config.toml
dataset = "pixel-art sprites of 400 made-up characters on tiled backdrops"
image_size = 32
objective = "flow_matching"
cond_dropout = 0.1
blocks_per_level = 3
attention = true
upsampling = "pixel_shuffle"
residual_init = "scaled_by_depth"
learning_rate = 0.0011
max_precond_dim = 1024
adamw_lr_other_params = 0.0019
lr_schedule = "cosine"
warmup_steps = 200
weight_decay = 0.0
Rows from block 14 of a small class-conditioned image flow-matching model, named by matrix and row number. Rows with one number belong to one channel. Each number is 128 + 32 x the weight over its row's rms, rounded and kept within 0 to 255. All counts start at 0. Numbers have three digits each. After the name is the row's rms in percent of the matrix's.
After each channel's rows are labels from the 100 images, of 14976 (inputs lightly noised), where the channel reaches its highest value: "top examples" is what is common among them. Only what is clearly more common there than usual is listed. The data: pixel-art sprites of 400 made-up characters on tiled backdrops.
# convs0: first 3x3 conv (model.decb.1.0.convs.0.weight, 64x128x3x3, each kernel summed), inputs 0-127
# convs1: second 3x3 conv (model.decb.1.0.convs.1.weight, 64x64x3x3, transposed, each kernel summed), outputs 0-63

convs0.8 119:086099096117162127104125148141114099156158123115108089103104145127104110102101112101132105128099154128155143102146144116084141111123060090104184121152146120049125165140090123125162113134077127092113125194135118083141153199110061129137123166129136090161119143169129117116122129116188111134086182066110130078083079084212145105066101092146229099169135145132113127168140132205166111156122
convs1.8 088:109119147130132123175065085211168102180075119118137112099106139087098151162097149117147171122169118145145129077116108146135149145129140092171144143160139122131175184197093127110097068065134139
top examples: blue; large

convs0.27 106:124130121127132117081161153184166143133136130171106137165112187124070122183083101135104087094132133152107117101051156103077094189143092094148185128149105152132089146101137124136145093156096092144124131094102122111083099151157160107127142132102143070113132135103152147119085036161076164171192112161107096146088090101134128131160120115074069096137128211147113082128158103141177178126173
convs1.27 100:100153080160155142102166155134118095148172094117207093140127103107135143086138100064106097125130148156130155139118130173081084040136116098153126123141119157139103089114064083068095169148137103
top examples: red

convs0.63 134:150134123130140116115140114092166137116112136109130162112161148119161183163134104094067108126123150106106111122100167142109092149108115122115117112128089132130117131147119150144145070160099142086161097155121133107124162083132117075137120130108141104094101200156184149230214188122141151111216170130115162083134149191097091110198068129145128134131104164144151126145094117207196077176150
convs1.63 107:068133103085102126110094131179111109121060166155156131096131128105120130153163177159166139137144138143082103159106122131105135107129098014117134149084137078103128145162131175165177111162162178
top examples: blue; yellow

convs0.50 095:165170132133096122165138125141114162186090130137132117101057110248117089113118117190132122153106119113134092068116128113142145110072105120133170132095132143083111105186059159152167102136116190179090137163114087126114219173127138110126075103117062139129083128146150107097137139132138132083159101157058107187119118156141175144161100118140152145097152126102130156142147104134101120185135
convs1.50 097:139151134149102096144119117132110096033147071115053112143144132128095103143092197128161161196158107148129105049159150114121095128140065085126097125153146151086182121128092099130124126106134120
top examples: orange; green

convs0.33 084:141151077110135128095146179035157135057095114142117205167131166088147196113129112125158148105107104114153143100127095113168143177123159077132145140091100152148102130128167143165123111121090095113165106138158136115097159131137159097092173098117152115120139113168106135176102138119154119120116212123070124042087145181146162189036102104139090185123127142133115103147136101106164165138132
convs1.33 108:170183163181131107148166147055182134147147149178140128170111119164086090113125108110162150121152121147132171153159100105162174142147142221149144147103120146097103036124128118117129167124141108
top examples: green; yellow

convs0.43 093:173118099157087091159104110134177092066110161119191072084112120099075129115169171094112136199084062118137143165117131140115093105093141157127127081101119139127160117085227129140054150129166079144172133117164098123180138155116114114111130136128124121182128106115109148168092121107183101094103095141226136156106108123114121127115155075156143103133184110194113128131170121103149151136109
convs1.43 093:134061122103143049139128150121071117089133171086181115138174173133108137116155145119073090121129144109136094188122142147120099086113086027107142076138139086151126114105129095139140097101112108
top examples: pink

convs0.37 106:070073127148092152152093083095220110093114121136177158107108105057055103097138088164163091100154152121141108112134090118092107125126121081160117139152158115156176192125124059129109137125101088110136137098087127148098130152136158097127133117105121169144143146146174158131089171158143066138171088113161178151126127096125168157086178108146209190159146104168190142124115111116145112103091
convs1.37 120:090201167143149127157146131149150129147129088150131163145135158132158192120141179141124152155159141235124138180118141120128122128133204062164142194101147142113116070159135141109133102151148115
top examples: blue

convs0.4 110:103139161140184129050070211193162141130074100146100148090106073099136120132113106185112094136131111065096129221082141216133090128199114148089171154096113139136105104115101147115181103150150103133129135117092129120176084141132169148163130125131104151126130172164133158122103122134141233113140154081118100123134132112134107118170062146137179116128110112127115110108146134130133144133103
convs1.4 080:141094232137154192111163105059120107133175153166149135153154146071162175076103154108148177124133131117125121119117185109115129111119160075121133112102171139162150124173140155081146104167142144
top examples: yellow

convs0.3 112:094172152194122096135114117060159148118137090119132149085117088160072090089112101121099125143098135125138126205132160132190091092150092146151133157177160145068109102166125174118122152096075147142158178159138100128233126143144091163250144107057104128153095148127149141101110129147134176112122185115115117111101090147114140130156125141069105149166120160107136139114102159108135118150116
convs1.3 095:155126082121112139107085129167080127150148090128168116129149111166123171150145112129123136102108142095119145109130107152142143145132103061149138116102084100105071130143088091146117003039101095
top examples: orange

convs0.48 092:119136122060146154096125108028112083097176090124154197115157100098118171169189126124165110135137173181173121091079147124133109051123121143135123135128093137153176121166102129176131159135087140139191136163105124148117159073134138155092104158130176093097145140167105099112086144147120137143133140136114112207135153091079152098134129112160080203109130100083078125116109088131134068145089
convs1.48 104:160123132142113068154108078123084080067139120093117111082116136143130061079103089072150116063083118141096105104090125109142104144133038195115114076139116133148136099115141140100138101125112103
top examples: green

convs0.16 101:041109117084145148097093104223178100115058148119210127080117065111097173071107167158151157186157114124128092090121112119173111114160118136109167150063147108114172159127178130142100124141127132167129085068147136116100089108164113138118143158104115093166140167111126157122147133149117101041124172107120090125099146120149135148126169099097118188132130148147179159137125072097121140128113
convs1.16 105:127144112052086183122104181099155156138153110136149110098139082106168136090150114142097100168074131146105123111153161149117138170060156131162160099175146090173130123127100095146109170133090213
top examples: orange

convs0.60 102:120119151070155141122090170142088121136133136143139109118115112152089106114164167098148134215112212112112121083105136154169170120116110096107142116135147081101149146117110126206167138131114136068137160144099072171135119169110137127103109071129153092141125167116155092168136182047150179056183116142164146138106115157127100073117102123079138077132117134114156088168110180171177088173167
convs1.60 082:147164118096148149174097191104172131165085097140150156122090194151103127073187175126144076134141158104141155110127144149112098137086128122127120068195108131062144110136157149188124116179129146
top examples: blue

convs0.31 107:096179091105122112150152174149109135135138076127161053083115171116073169067132147097116118167159102112104139170107101094153150086106075055120149174069155094126065129138124173141115107119107172140145118117115128126140113123107112153096191127144071166133150140143092130114122142147131102124119215133105142117163156046178115131079123170157187139134135134107104064121134113121122206154184
convs1.31 113:148125156094173158206123169139138188129141122178139089114177138121101148137119107175144115121120199108117164129121130157127109152097135102128135089093020123133158166103106118135091108114209128
top examples: blue

convs0.7 091:125145128165196181137086141167134141115112126110122076104134104166118168119137154148117073118045113126146103158107121172170097148095096147070170095105135153155140112126066094160167177182114182154091149085075122185103130133150114111193179189091116165096107114178186138123109148128164141180109122091124142105083204101167138139134185143103151149085126084139135105133141150145094149164145
convs1.7 093:123126107138161085108123114214098135153178094150135112159150117140130139120129114130160076127166103150093095125137112083123135132189132099174115159128059069029123130120118125134104058086094145
top examples: yellow

convs0.2 090:158122098078121091099131148090180116189133144137078137125140150079142116149097122134171116146207123137138193150153059121144137174115104132136132126113105174148156146143146153135174137148069138081100138108101096113126056115088107178125097161124091129068196162156088136128142129116093175150106184160101150136202095136173129129085059167107128114087127131113055129139151188100122072116129
convs1.2 084:131148137076121146113091107185117090116088124095081124108102123089074149159149117132154089106126108151116150066155153110142136089148106001133150110165108165103099139165130170130099087148168099
top examples: teal; green

convs0.1 133:128130168176188107064084101077129113097177148145133136136151057135114133156157124132131127158151169099159134196165102115159098085111074168124097152117110133122121127169123142118130178115079108068095113186101076133193113121112120147191123135087087117124115118124143163109100160103145229148149203118053172115116115188141150127192112167112152154166106168113134131135103121094153139129141
convs1.1 079:082111157084099104133154167186123124110128157171121116081126117130128032098159137101018085126142111093138170113154133101114101157109096131159098105163122125120097214117120126108128126154121131
top examples: teal

convs0.20 094:150133149094142098110124122077077087139124080132098127162139153105159106131117141102160174121136083123156122127155160113130093176143073162105189124139102105114104147189126089129156153130140104143108115125154160197121050113156126074086121157152143116120155182067127109218127100151146124157107149111103153110186182117124166121087136201131064108142158147168073036141080162136134127153172
convs1.20 078:107127139129122144058159148137113129138180169077147154104113182166201147082152161138160100129161127187153099114115101120120176150109144177119160179204108086171157168146113127123143187144115130
top examples: teal

convs0.36 082:096107130042155105116093086102110113147133127119149116072150071091149127098128118160166077103121204080204100116167150140124143090105084113120106101114201056154195122124094134131114138083128097118078153164103108143079111167148062158145131063143100163159156153192160094101104128108104130153181144132108145159104160092171119120074168120138127136122140122136145160123163137177133149135074
convs1.36 097:154140119149180106144168128157143118082141142121220156127126163136175168189183169152192157120144119178103115161138176173096112170136152061093134168118095153135117103129115146088107131129160097
top examples: teal

convs0.14 096:129170138141098138123118089110148132123126141148173065123090116075126133146200088143115120102191125161129164116079089145129152132121019132122099109070151146127117215129128152060078189153093059116123166135160129221110135116152128147138124125125071103149156105183142140141108139117121112145126100131107102100127102064102099135103120119115116125120156210128161142118102119078100062165132
convs1.14 094:087114165099154106124154087105210077179100096134154139083109141110051131087146133119137118085139138080078135107141070094113137159041147124139158146123152138151176135137128159129173118139134177
top examples: blue

convs0.15 090:149087135149163101153101096133126146087150092103197075079129070130120154055156143112131180124103133054162068105106170140130152125157129125143140133128159143142173091127069052081133184083164171115115123148146114121091150153174084128105115111186104147170147146116162086124101168076175062137139116143148115104220138139098168103089160141136146135153140126128144191148118148108134122175103
convs1.15 080:134135174143154165151175129163142137165116193141213131159149158157157117134116147088116107167068161122159086124190093117162128190162112159109153167097140094122131164117128143149187148167153175
top examples: red

convs0.45 101:109190113134128185133083167046149116161066140131197074140070084117057050124110109148115176188170138129148091119090143133124156156122078087099138110084139113145129168126166125169129105111058184138154137125114132141102085130152158166127122114140137165176080137130116127116152138126126099144075117120155120140124083129062118142110135189171111134120125124106161212177175127132111130113099
convs1.45 119:133114111152123148129092103119128125159128107125103165125122108158118097202182136148126106140143111150149093102122097150090132136113133127096085145155085137109192171114144141153152164136000117
top examples: orange; red

convs0.22 112:055087134071144093128120119000151123106127189154183096093107116091096151138134127146097176128099133143170127174111109109077112045121111143123115101048126078086181101082158081110068163113072068127125146076133132105121073163163112095125113168183138141169091132121074125133150109125100132109126128134103102141114117155150092140115114158109162151160115144169130143112118142135127116125112
convs1.22 161:133129143108094122115152099123144119255122161105151073145103117121098122126131119092075089123115125092128125192116099118101189128083178146101136103147152113131069156077139119113111126126117133
top examples: pink; green

convs0.24 088:210128159151134164066128060101183095143106156116117199017148163112107149121124069119109136153123140103154101131146074169129136066171133106094144147137125089164108138109148111098144173185092148118105120150123135095119117139112073110086174166115106130146186145159093174151141188164142138159086106145089167092137127100124085096130141111136062134164114109183104107129150116119116096131184
convs1.24 091:119164139108102105128114098104129122102121146134152099149113117104066184184108123153115170121155101154087167153171116150185152056153138114160113074126084181096166091074148142186183172138148143
top examples: green

convs0.6 099:095108134180172126118150100172186173148082160164148178129042123128121116104146144148150107133073126148119103142118071118172119178123159159173096161097123140123092106070089113151180105120094110096136171109088047163185115117077121156182156123109112160125184168123128164170113098077181187099080112160105091152151132132161132137160076151103160145104107142098145133139123109149165084172114
convs1.6 082:129126105158153162093107168175141135122163096096151112151110113137143100023107061131069118108102193179153119155152130122141114105109184095151100179186147104095091113149184119115128137128156123
top examples: yellow; pink

convs0.40 088:117123066115097143111146131124118138114087136148091099110111137147087075150135156118098127139143124103131059128139153093144154140119164111106191113149149133120128153081136117220139121153107149137051152112111194083174140194175082086137141103063188131146100133106096132174178111151168112090163134060203139138069128115099131082114084106143153181132133148142167175135083133155123198141119
convs1.40 083:164092141144194116158116076089087185147120111134076148136117084105149109189115125218109125142134114126119120137105143078168140128122107139133136100089141117193129103152176127111186200165123163
top examples: orange; yellow

convs0.55 094:099152132160111121159120087128099145158145116103111127124112124136110181144151123149137157172115073162137078143163204126161110090147179096057147126159162095131123133164123123091111182108121127111091122188079107104124184125102098171138114135133077139185138060154110156087182194097209096101094139158135180122122083137090147172165138048167100098167122107125123128141088195140117134166134
convs1.55 089:114156173134106124098118057113103090086118103131119065144155135105056144106102177125138130074089123068139105102109175154120107075116066048121112177139150146173126098124118142127118100140084115
top examples: orange

convs0.29 095:135175169118089154111122117165143167144127030122154126053057117107130152115123117136077086058183109171066147131114135005110125114147067132159146161091109151148091132115067120143084105061150067121119134105141130142107118149181112093142133135140134153118161171141143115126112168091123137106132129134175142140142163075118126094109153137098111121090128130106176156067110090087127141139121
convs1.29 095:120124076070161133104071115099190111120092111114143110118121125049137132140116151181161172118131089168115123154061092135146162118119127173163149102129099086136145216136159138132099187126145165
top examples: orange